python train.py --encoder_norm="layernorm" --encoder_num_experts=8 --encoder_depths=[4, 4] --loss="l1" --decoder_blocks_per_level=2
Rows from block 2 of the encoder of a small image VQ-VAE, named by matrix and row number. Rows with one number within an expert belong to one neuron, the router's apart. Each number is 500 + 40 x the weight over its row's rms, rounded and kept within 0 to 999. All counts start at 0. Numbers have three digits each. After the name is the row's rms in percent of the matrix's.
Before each expert's rows are labels from the 100 images, of 14848, where the router gives the expert most weight on average: "lies over" is the class under the peak; "top examples" is what is common among them. Only what is clearly more common there than usual is listed. The data: small charts drawn from random numbers.
# router: router (encoder.blocks.2.mlp.router.weight, 8x80, trained with AdamW), inputs 0-39
# gate: expert gate (encoder.blocks.2.mlp.gate, 8x16x80), inputs 0-39
# up: expert up (encoder.blocks.2.mlp.up, 8x16x80), inputs 0-39
# down: expert down (encoder.blocks.2.mlp.down, 8x80x16, transposed), outputs 0-39

# expert 7
lies over: axes and grid
top examples: grid lines; line chart
router.7 112:512501500496479469518416505513446521491488533603522483453563569536514479533569471478532511525558512532494448512474471521
gate.0 105:573511537469509513517491501450472431466475528537459538474478477494507462488460498517539539517519513477507516518476569494
up.0 102:469461522556506515455455516499498581466520469469499464524519543453503509519526500441474462539495495457445528487534456491
down.0 094:499498473472548459536577478517519392504434534545526581474474511446565477482426483412458545491517558542514520493441512486
gate.1 086:521554518504508438468458501495505522465555424578500590469550483505443498505527508496506529574525560506492498484451593513
up.1 079:426486508525502545511526470514566494516531551426539424553492576456580506492483532491495493533519509475457559519511432500
down.1 088:504534496555497487459434569499525536528544485475503486469523495383525546466505524552461512479451529439479534498504512500
gate.2 090:494478504467578469532491559477458516571450470568458488474484457503541438472488468483533568507530540477483461482482546476
up.2 096:547542551527368508475470435533575455443490442435491488517536540464589483549467564459451497454519548503549495516525539485
down.2 097:534445501504572492567504500489526526545492496543494592475498397440547469448499449580532456488490439442427519473519479469
gate.3 091:519483480529515461594540526481537575498510440458463364495434486540547481508479465474523558487518550448447461491467537543
up.3 099:536519510468504559435576515591411501550477437532491469441437476514507518508573480487499556451487575493473489516505538447
down.3 084:468535447583473492496499464501518477554530417511553551552539456386484470467451537519439481495500384526570458489462426538
gate.4 135:489556518503466536332452477492470480504477542545478547520523484547542503519476532452525548574494480489361532512585572464
up.4 120:456501484569474441481440512526476439494533435527466534532476459468544527518514493470508470570512469473467551478520542453
down.4 134:521493501513522571488516465524514541568503593442404413441473534617517507518497493535523413466525533495432527491533563488
gate.5 089:434498492555521517385408564549523526489445592527488450520502533484460461512544502509495473595487471510475477470589489489
up.5 089:471540535583533561416366500522509499470425539491503456509509505508455468502559495505494445561498520538458458491537490487
down.5 107:543400450442459540518556532514485448509540484563508500486467528516451513478446424474475546476486511545502541518465447520
gate.6 110:536529506525526458406507514408483523539437552547493441454553493554487516492473544565511561516503483482463539523565491532
up.6 105:505616558494541447435525478458478497571483517512486548493558462491509560469436576550504619472500515483398515489461501488
down.6 103:497494473447505616551515485491390485477436527446433542494484527530494514554484525511434485540529516475572463447561477494
gate.7 036:499485456530549465528467515526501508508496528458533478594508510474481528540435499436535439495556499546417557460461461580
up.7 031:530556530504571467453544448548529537432444515548469450451501558558468516531526546575479506490497488533407489486553533454
down.7 056:514498508451419531498408454491535511487453553536524536483550488571469490474482410480502502529441434517448477507390387528
gate.8 099:554455507488540499529537455480513498446511428548563460460484513436449520486489506526474508413551507562643497502423519568
up.8 092:497450479485513492551575453497576556541550484517516417497488516528447472454457473482497540444438570498529522487428528585
down.8 099:452457488539427471529457536507549446402521468526477564500483464513564526486533496557506533578462506498519471484424453461
gate.9 096:541569461529499550569498518478508555475487533516516505507533510533490460476528495502504519549467512574437439511476409526
up.9 120:543574539532503430542531516508499502506552414516486570430534489474456516567549514508522566462549478494528482470433556476
down.9 128:435451453481523500507554542479460534492497481467513537533515430444536524566530499550414528478401534565500483510521563532
gate.10 091:508509493581478444500480445459527478480521565465472532519507553469473491525530541514483423505504357505496452467537558481
up.10 089:513567587494461530462573446445503469417473464510474566500566516516537507516459538481481528372519551503549468519486544509
down.10 086:462513566517518452553540480477529428515547521507492503460478500566449538441505472540499485509501530500511486547477472523
gate.11 106:468495509515515471529506485498488473467570450464475522507582544411452435535500509479480517501532423514518497433436559479
up.11 109:490595515511499500414479477550431427443463552423470516520555538496506513510544598512479577513508439546468478490513429467
down.11 103:448551516477501444506485470508556502528536525489539562482458525511475466513574593439573495474438531510546470500483479541
gate.12 089:530494460488563565540488526506481481549539534465525468472505569510421524472513478528521469487484460560530460465487455539
up.12 114:545477438500511547582481580480482544540506549490480482465455525521421556473560454526501454457457558509504438568554495474
down.12 102:503482504447523455483551558450468464473456447487385503503497453547535538498508535520508504539498473461476411484568530489
gate.13 121:593393479503537496527441593439494524507441532506498474483511507506462481483516385473497485524515524462518462515592515472
up.13 100:536445470398547547467544494518431502537457531555554484492454515535490451477462451454551521494472492512507514543425469525
down.13 095:448516488513504456506449481432590543522519507440474487512481531469554541487555586545563439470465575541562434495533512481
gate.14 125:531432474518567486597504435469510455480564491508509429443499497539431438542474451464450460553529494535585499505461535558
up.14 120:464412423527507495539499538504496507561572461447527439508448517511542491511467480466524424547485461516504584429490538475
down.14 113:526520479463593476511531496497490505522500514487472524517579360461422453483495552482503503490506507553520430479513481484
gate.15 094:521474499575491432501484584507627594486468552537456557465513504509490545514550452499507493552534522453473506463544517500
up.15 100:410555522480521507455546468515467431544529428449494484578484428471524515538512551517486501486521469484457527498453531460
down.15 087:520534512441431501524438517468478529503473454493446522520515450477521484531532467462527561476516556507537522508539471497

# expert 3
lies over: data marks
top examples: one colour; area chart; histogram
router.3 080:490490524552460554445481482504559531486479535432498502532520534516557439549537492493571418490575550588437481494506568483
gate.0 085:456422509516488492548486585486435509487504506532506500466502508514509475463559489455524471502487549477537368503512496501
up.0 087:544539474449502484446531486580572512517440501494521417537473567516520477465526500505527527560489562533504585496508515511
down.0 090:463565591453533547567459514521525510544459509481471477410544485469536492513536471528541526521510446512508525504518527541
gate.1 082:536524481481495457550573539493483436511504491485517416547506496409492501526529520453477513470504629515512537538507549488
up.1 110:456488511486445409458484458515610526420489531543506582473500544608510472429515511566475492513501481533574505464516502540
down.1 102:478488477404501456561523464558466583558534508485506433537459512479492507512560491486501490442516535519472558519498569500
gate.2 091:503615486440490517505520419498437431496523468514535561469481464491492501514429483521492529468496504526484578552448520478
up.2 093:471521512538510482517449487468548532538419495460424491560556495429516536523485498499518519470514500516399483496510482440
down.2 109:494485504542471463568444471521485457471480445481475522453410513475455527512476558583495465446487487493575489614558545405
gate.3 099:463526510495492465508509509522593487429473441557500554431483557547498422401559511502507490517468485585576576488517486538
up.3 101:464512535533490458496502507517511399504532484621493486614543492460507472458555495503548475470475528511515507429520527546
down.3 103:572519458476550561459506470412468511534557584470503493447522440461481508529470449449519522487550524503475531538469468476
gate.4 102:448500517487472510491496521560441470443496453540508612464496556588525482487544505436531458470493525450540437536553483512
up.4 097:585520523536507439510509517455628540492542511441453481526511494457468521534468494599455517448518471481501578484492539500
down.4 080:504538532524481470531579450498536441450472412556506555512444464517519450494483469561441452494544468553517461518484530521
gate.5 110:520568453493530530450537501488424402446531474482471453491554508478456522529564517519486533555515479536495547525468474491
up.5 098:474480489530541498497491448548412487532515477483503521542520560470503490510475471488541513548523401532499487481482452492
down.5 104:611579463508486524545525507501488475511528488492489478373505486496475503534484464456518491540494448553555485575449505541
gate.6 094:506534513541518498528448480478451417446475467495516592423505517470477537540508485588476415535502452519545438511482489482
up.6 082:447469497511497519524427415556501468481459469508477461582536521509597527503443478504497472510462492519494476480524516489
down.6 085:514515505514496483456536510497450453544605421530520533473455484487498486511486477500457491459494499501430547517451485488
gate.7 077:602473511505475504504497496444484487396446550457530492536530486519491564494444522518456599455452543492556451470521501466
up.7 093:476478461481527484508477531515482530659532481473522493464515483429516436486504446480587481546468476503426488479439504513
down.7 088:536491527426475509481579442528451479543480556511527550474484441544548503482461540538534508451466461549502495557503528576
gate.8 088:545485476468531477516570527458413505533561561492537519527549460431486486499455491456481539485469578480440529525454541518
up.8 113:490525510526510449460507501490509477537502521417467381575599476417506560548480536485431557473513496477457528503493502490
down.8 103:475478496513504473565433484507490491402483520603489472487446511511541544514525484563494441478571444442496465510570438502
gate.9 080:461479525532494483461445524460516497438451567464486434539528544558510464468507497562474475484498456494499473441510468544
up.9 070:527503585516546467467463537499534505481473511443473434487556512494459492479505519525479539484524493484503543417488467517
down.9 094:544461515456487503490508502544528558565573561523533502434573537465449507500449450483576520488531515568483540468502527492
gate.10 151:487489475496538499474446575559467503519498499487496490526497546490483488490631475510521472602492504504487477492508440511
up.10 132:488442494520553537456438569490464483571504537453471459552519534510484509487535446454487473565505521488455447462517438502
down.10 120:460519456482523558469608486488448357495485505481502461575523499551546494447481521502444505536496475541578490493539463540
gate.11 110:523518423484492504529432497487486514508523482464495512450530490377431533585555512576537471528523493504566496528489514482
up.11 102:574554488517540547477435506463464479565545465500519538481521461461525574560440427488497524489523578493402560489458494505
down.11 101:420508479458510471565486546461502535483509509495503523472472470421479551595541497510515489491533506558499522551504564453
gate.12 096:535432485524470510553547511499487516497563444525519511477437471548535505498526489428513501506478544444530608529482514530
up.12 088:609523494515484516525480527562512502484497459467528477521495513515522484491592496497519570534521555458463487517477511505
down.12 094:459457538523490464520559506520487478506463501435474501402528463472543498513517440562488457421463474462459536480488569528
gate.13 107:576486550500489464521559477497549528454498459600510493590474484570519441401446555527499499467453573523526554462500482548
up.13 110:465545483498519464429522502496508549473572433561527513465458504532463488475529528533581561510480487538586611509453489561
down.13 120:468504436468514477527542492533467566544491594484553466444570508470449538522483486447528456403525458522431536521494566473
gate.14 083:549550486474545513504499481474570526514467472478490472505469455421515500517467428432516545496508554465423619493492493461
up.14 101:590502499475462493497546500483538407447547416561477459501441487456517497510508526522492542507487655472520550493495523519
down.14 086:525503501467448442502439490476553495504530447505501463441560551571502458516493539558479491517493388488522424525549484514
gate.15 119:543496530515522511386522513509499567525513508507496513568490484554522483465437488449472482508498516461469468436492486542
up.15 108:489464521473483526496480496571526556484482480419503481631545564518564461494436525446507582493515521529479593465519509473
down.15 111:420513487460491429522472504491425554507517520474602490440528523481448536530493457548568463484509473488567464545485477504

# expert 2
lies over: data marks
top examples: area chart; heat grid
router.2 077:571492489543542523441528490472465495520498509479482527520464558497563508496515533477459510499556504401396510372445490550
gate.0 092:452410553509449484491542439498509526511482446510502491492522495580489499481439614473456582470474516486507486470501534541
up.0 084:597468453574518459549488543501494518512506529458484474438516496465440528549533443528510422490522520498469476494460561532
down.0 094:461513487441499549553507517498511547531555579502526507472590499455485506527450493534591483460433552542485516515493547492
gate.1 098:520498465492541478462496449495484397524486479487482481511565439496512500510434578510446482504495432465467531511544533464
up.1 083:433537530507434501428461493511538563502471529519511489533483497617529500479499565461484480498477494518438529489498476536
down.1 102:573534427496475516447483479495500458470612535542460476509469483458459437513507477593567449500490399499487499569507513472
gate.2 127:556482518471496482476556483446546516559461451516487488449459461556521512479534486483529523490495527445468520510522465518
up.2 081:532443429437516540475582490546412430497513476497547437484457499555546486475508509492482543521485457508569504492518533522
down.2 112:479520505498523434469437507496612578481518497525485519538545477462484489514504497496481528517506501541487466493415489483
gate.3 098:492548521468460583417559446507424482515515419452493540518466479528509501525461567459492646462484568515498531529503521434
up.3 089:511530569481418415544496522519518566487443486515490556512460470501541499486469540463529646474477577468526503462508539502
down.3 087:523505450535573542463476468477436411535554504527494489482494491457405504464529534565487458478530436420505520551539507502
gate.4 108:514494421453511655537490498505415439507517555452543495499488490456437522520532520470509427484508476513484502591471542444
up.4 140:454510550496461472518458539556528460491444479568550544545510566545550453455549493433559435506470535507572445505537486508
down.4 135:500468568521503473414573497482551481486475481526458480558502473552560481439458548465457552562436494469580483442468432570
gate.5 094:578425477524548453501499490473521533495562454484498522527523454421459474532486411461533523537526505534437504472441506490
up.5 100:451487488527521491448446534482517544461485572495508533471545529486424509508545485541489434597522406506501466455480435498
down.5 095:568490496524517503451499489507509515554507555489520434515491478462491478475521495402568503497570513613474517474462541525
gate.6 099:489516420477533549564526514511483564484539499528536513472492506462396496512505502502544521529532502510451537586424569497
up.6 100:454485519535458492423501518550485408509444516479495491551506561575584436456534515400512438491477511494573485463570476479
down.6 105:490548478481558448537471511466495475523545530469493507494530474432455487572474484491507449417508512517490554573488528404
gate.7 092:527517448526541495431464515490464489542495566509491594508519488566465512516467461497498462593529444492432448451492466503
up.7 089:558478474496547548476466477447433527482581480477496431469563451384384549545530531539509499605514486493472534543476493455
down.7 091:535494523510523510450537523505494469462541542486402468525461470529503481453496522553449530509493436552552504469520454513
gate.8 091:555500425525475552495536485478452521504518567520500552436547469428386534528419509566507441444524472500463481521465556441
up.8 085:499533445503510553541474518499423456496485548441479518531471500421470534553523496531522414507487440502477457572510597438
down.8 096:599582523464510539444539522454574459442513504527459468536452486516549485449524527465521484522476460463577471468520464530
gate.9 113:529465526469515457521530470483488462510451448556513498503532500510512473480443550506475543433472494478537509510558483513
up.9 089:450564492572502455556451504572498497464459585469475489547522492538498493512527545545453478537515423527452498455491570489
down.9 090:542448536412464462531541509435488494541514494478519444542558527448538517451408508442566577429451505502536544512523479442
gate.10 099:505593522484441465508484548457517498490508567494500483521533434464515540498556592536502555564509491481402498523522503534
up.10 089:466398494489515561525448501536439452546572428474498482559482500539459503489576455531481537574488533497435467520521459486
down.10 088:512465450526497588507469497479502511503520408509588530423502523526505512462536449562558539446445558534455580489518522558
gate.11 103:582440539453493512372542483486433496500499473553528589446499454499506518476518430498517577426473578505456526530522528517
up.11 103:429606468505484507526552500548463439451473502518518537506520523470496490480506617493458429544485414511503545560482485492
down.11 095:440484544473535601441413548536513580603533460509507465454475535504481505452473500448504610481512555529518511505531440512
gate.12 093:510534567410470537489505452505487465494470432495502446499482483487517504482509599528568598464466544486447520480598507524
up.12 095:436459525504496564394438506526465478502516522502506574550503522511510519499582491512520496556504526473425529493523400497
down.12 094:518539500472460453520562495520538550528554543520474512437545480448497492575483469475559457426534455503515548550520551506
gate.13 080:517617468490528547489481520482488481558547470456484444502456503435444505548501509607476565530495595526539539571440511449
up.13 082:517641528477471455492538502501532486511517457453476470497484486466574522539445541534418579495524537471473532507490524458
down.13 083:497490467516519480506476508571478496458443515520475524550527495514593565506466509364577480500472422474552475559545474562
gate.14 099:530463401507621504439488508450510549538537479511524488467512474442369502533532418526499442523513487526500516458438428481
up.14 118:500431435476496554503453532531383488443459599515546502511530520526475520488547475522527417488456460518518457591537516463
down.14 102:460597547497475473475524504525496448493448566468497532533544561560547506491517493519481530445438475491448476568475492569
gate.15 106:557483483407565489526515510473548540559504519396523462503500490493485512469522459585522471517487526510426497500495451526
up.15 144:558509515511558527483524486443584524590499554403451469476470454459500539534496496588489465495539523454426468464486448481
down.15 117:406462522488488513500590505455473550474488584474533511535461558486472498468505564560506525511440495517530447438476510514

# expert 1
lies over: data marks
top examples: one colour; histogram
router.1 111:498514463415561529563494516508434483526585510541484505479498470494486471574539498503542459562499469500453475494496515432
gate.0 108:464427536489513417514540545567488459478506425507551510583483546575565422415545505449553557474438501536553479470504489534
up.0 144:479519582539479452456497458465580531480454525525425561542520540520555499484459508440434557523529490503489499464503477521
down.0 109:523460484499484496571555467513453455550528497499513498456466466447469555621542489510561486491543520489452446526542533436
gate.1 116:542524435507467579553580510495439457531475536518533448425501465428440534531473485524458434419518549504500488548515544444
up.1 075:512460451452530554446448477505482489566498480525534506494443482509503472458448457467527474476443491488533513520483463497
down.1 092:484511481474543433498553558433488460500545499504473499491476471378420550541562538543503500519476529568484543494472465525
gate.2 097:502420553510514494470539507480484547496515453535483569509449514554531478496485477502524560512475513494579474486533516528
up.2 091:455493617548519515495504549524479595557587445567493547471518484547533461485502416478522481477497486480434485447446515549
down.2 086:408472577533541443453474444491534460495516450532509527479550548534510478519489479524527582528474476468551526551531491499
gate.3 072:464499494537579503518402504461460489465480513527466488563513505479460470506525481502463491501557525519503494502542479502
up.3 089:528541490481492609523529438535455366454489534482459468530450517477477540563459514521450499485505539496458527567513540462
down.3 090:535500484439463601487599502501511471508498523456482418444502496534515555506435510538487481466457454496513505448561552529
gate.4 106:499457455496568550498468510518389399513456493503518475491454524552482525517523422487487479535486508517479468523567507476
up.4 091:539453525464545555513554488489445428470472477583509493409488485524486479491449508467430485457468571522532451523531522492
down.4 083:421482535497549469478443472488567566510448493514561521470558498479448518530513448462500500510537500498525443476472500498
gate.5 089:514574467488413518542549442521509467531537518519531489515488492483404481513464579593462468377493581504537532535482540473
up.5 084:495492388493485506544585502512503475571581479463506440523507512489426497572497423515540459500516454439473585516488553455
down.5 088:556442443450494420578451486551474536483475509483464519487497502467469473543524508448567450441507439479483522568502503529
gate.6 101:539563462445454576515553452471436497482498531459440418534509496459554532531447527474521480514503537490403513545473536471
up.6 089:501531493554476491526500498477521504406472534465548560460512555493445558538507537593488427491520454511592446522510474500
down.6 101:513492458542439484471484512488494522476505447515558489521518449442427564469508494489530510575466550555487563548488467514
gate.7 126:431501469522495561424516544522390528522500546544511502498509501538450498488523447463531525613540532491460466526510491514
up.7 121:568491444470492546559546506499493542469469543484498481450469493502489545506474514494500507427495532488553525532478496492
down.7 106:470538525501494475475527466467550469449502471526517549455477529481595485464535579517493561510475568492546504472455512575
gate.8 099:471476445511491570521477546569440488517491543514514538531500525543454502524526466489496456545508505501532429531543494477
up.8 092:469490424491520593506490583524453429474479512517551480488493465454433520535525448463465432485511499546547474527506486440
down.8 098:554452491486511553517577509508517573558484538420457470469425561517453536425508521524448471552512486546503478473572515521
gate.9 119:521530476503530560508542498418448466444557577502476479456487464485505515520441566519489451549531490472417473512472488505
up.9 077:467505457574572502524489544469494519462531543519481513452507497459419508505552443524453423520599430511540496477487506535
down.9 100:545452517520561503475488524537467517507527489452521490435458525572519553518447520483470491532517539501517516453502382559
gate.10 090:481546439468535527485533480495471489510536490521556538522470463504532516471489492503606496490458442538479533509437507527
up.10 113:474486484460449525559598443508524503552519449512557485508446477512529508468444559475509523411421490490503549510489547505
down.10 109:550501416522526544484454471563442521472483436464467513467482451428470503478541433498512528504533539432486461480503467496
gate.11 104:532458476461517523543559475492529506544526513497489527525470506504458519502453464607505542490497527497479474517505511469
up.11 092:590428423495512511528531491468522525481509535508501515468514513535480482483498420461566475602468465516463448510534458532
down.11 100:458483571519439497526528586509503541530525552525462451452453483535478479428513426412496475503523536545465447415479575506
gate.12 102:500443432462561550494517553465470508498465536543596484505494487522465469496552466485541471530442511542494464507489472496
up.12 129:440443576541481478519460477491547473518397516487474523573457525549540503473487496522473513462486472473483460483535456520
down.12 139:550484554539415451455434445550520524537476568525466572487572536553530542500497507505481477546513479465448510492523512420
gate.13 085:540497497476490580467577478480451501492443497525479475520460429569508496503500554515477479421475612485475451532541531512
up.13 110:483456557554566437491457512518509522521490510560478539507495504525485449444539402493501564480498546535502490468502468496
down.13 090:592527434438554559499569522487460424473546502451475456487466437479494522509539487569437470494475573521497464491506490488
gate.14 079:502486543449423524508441481588528537528508484532544568532489518503545431460478528476484536497478486540580567494521511495
up.14 085:480460476519518432453479561547486526499494473487532538540527536496514419464604519511577458537467544530455461459487480501
down.14 093:509490463462499481501446494482456597566472493429499470458498482458505567535466495476538510449547435495541499522461557479
gate.15 092:535545506541474517454485539463517577442492498448456506503575506503487500519527546465468503575556411486488483464534426513
up.15 088:430521558505509413539519468555591578522533448557513509506480512526567480462464473453550586426484536507510529474472509532
down.15 103:534499506578513488593485493564547552521459475446477553450510472522476502518513459530460502492554538468473486483508507451

# expert 5
lies over: data marks
top examples: one colour; histogram; area chart
router.5 113:413492556509477496463468456517509573477459453520513557544547521483512489471454493494461573536462462554504544411543481548
gate.0 071:465536505570495481516490559477541524517524513541467479489500538483531441507516491502557528521516467549488523449540475556
up.0 110:474485520466484475405517435558475498457509403510526469541446521546541434497519538514529552522482472533544562455498495520
down.0 103:584433528576519567468507484548519509496491509446462519542441467536528529444483535458474535567473515494486473413530500462
gate.1 080:577551505506472521474460449494497527527457509509447414495500464462539551493442538507394516456542539506473474473532522497
up.1 083:499469490555515491503468551484501480428507484552503550451489519502464521536575474523527400564539452463507446504505426491
down.1 091:541521507425465459422570550494471576542501569456524470530471482489505571514449506530514499423479542492535527509461484434
gate.2 131:545480533486470441425590441508505508440521502534503497492464489557544488473453524521486573472500524486570550503462530554
up.2 081:479501476443514535439533494515463463553509479456524429475462560535505473504498576503480463533459419541574523452522466512
down.2 103:486528481477544488487462545460537548464519497565586479533514541496458499500459484516498560515442508530500521494453513502
gate.3 104:533459491479546493530507557479510565516508526523532452490504506484459477501504461517548529513483556577501510467442430556
up.3 144:476517511478478449574506502503540594478516482517510488506488489505512436457471488488543554462470567527479574427425559606
down.3 113:439483482494486504565546526466582464462558488468567512484402467431521429513515510567609544511471511515459522499469476545
gate.4 112:494464506516497455515505490471554585515512484526487479473533514520503451437450498446506548477495529531503547445462479565
up.4 109:491529501526501505593446555478462513500431564538469538498491485481488566536490475519528466472509575464406474521537504453
down.4 095:490494587475469431479490474452542479525414486512465502502505444521515478454470498454509528501550476580512524464520472520
gate.5 093:544502542505465412553461501478566534469456488605500545447527532491512514459498486521451451466458505489532468520486499528
up.5 103:489532491455513567593583463522440446485539487434523503506484475432508523504468522523523477494486473527515513533489535489
down.5 094:530452502500517489477405477493552493501481439503578486511460529546447554508497487466555599516514431513520467513509470467
gate.6 104:516438514510565505423517481451457484554551469516491484442510461451463502485485487504557532540518497542557487464450508487
up.6 100:510471534537550473411531440507457475526531440513445491438480487503547495493459478453482508516524451494527561434447490548
down.6 102:508521514502490601503475538517533493478451527448460472519455568508504571525528518397542430522522534524495455534490522489
gate.7 089:416438515519471517487496533486505577463468532492470544543476499580512509484472470406538579487513566442478470499525437508
up.7 080:471479487572520489482533549472575532589511505511499540433547483436462508490496478508489495468525545543511501462473524483
down.7 089:489406475497523529536473526499408503524505555517515494487490511520501525476452509528510496522437485546581505540530421538
gate.8 108:442394526486463488498467475482563474510442493469468416509520538510520499439484483474469534475493461467553485465565447567
up.8 079:377554531565496464524504512473545502553470492458464453511514587455483481487484507494518491519547449521458484424561473526
down.8 102:552504428490508627436536526515465484510508509468533483508466511531456553490449597480474496560515498483521480499497559446
gate.9 090:513583479529519450493540522476514571486532527460472572470566498422473550567504489546455532496570486506461516486481517484
up.9 085:545376452501551513548449522471528547558542608532506555442499503483478491497526406457546451537500490512504484479432438541
down.9 092:552441495496480512418413511534494509594462496491459484478491538538570541494507473491546559500567561511464513496530527491
gate.10 110:508486533495546444451466478503471360511507460488487567511552467486503527524484510447452525523532526466499461509540477477
up.10 098:577461505531470523530532523525527547453453533579498494416467521527505499492539474510487410460546537426492453511516489532
down.10 097:531477503402479442540429496504479507541549511498490482513526508488541478520464509489500553528510567453374540510577492432
gate.11 100:509489484573523553587448546500451492466496506485484538505490481477491557538505534553490472478537526458584438540532509461
up.11 087:489464546456469475499536428482576523497407514489498536556482509568577492449438528488494569480475499455508467487553475534
down.11 105:490410514433496528467593476466427483483465504511521464527490486459525530513495517455531592495492499466588551502518466527
gate.12 105:503482491461478563570578481506486527572491512440500527563461489502470557507471512534446580455502579501552542512466453491
up.12 102:454491488480497503611551467504469490516594463422516499553476438476503520514456513525468518489509457473553545532476586499
down.12 121:551473484475502574443495517513470496448449529470475482514446489483519468473501567423510532531527473451657443499538513481
gate.13 093:476510522511465489511490488485494546494441511542524494475489562576570451445492483375522527451463481547427463473536492523
up.13 096:489502475496533515478510461489470403545522503407467417494506466431478552551492544607468471557553394482561492492506486451
down.13 091:480459553490458464562490470565555521500504446574498501475439507568529446466454550419516515454450504433449459415532491496
gate.14 108:544451499481483529543438457468505454470532494553546553522588473470418473509519508550537507490486508529463522572440506468
up.14 122:496419512481492488514423478513520532519375486495487447514523529534511450427537485441534532526457538505434416507624480528
down.14 112:595454516543506530498554494496598488436490493524458505549490494533498486503428608544489516501483485510612440485486438456
gate.15 084:462500509413474522504561417487471477491537438435509447502434481489511481517465581526540581452476484518569513494501562533
up.15 099:569519478444505533548554471483425459474499560511539530477550466483445529543496516495520506486489525493482439584477465449
down.15 082:446528543550493495531485490520462571528486478412528500508485500568516508462470501543498560550515620477526479505481528465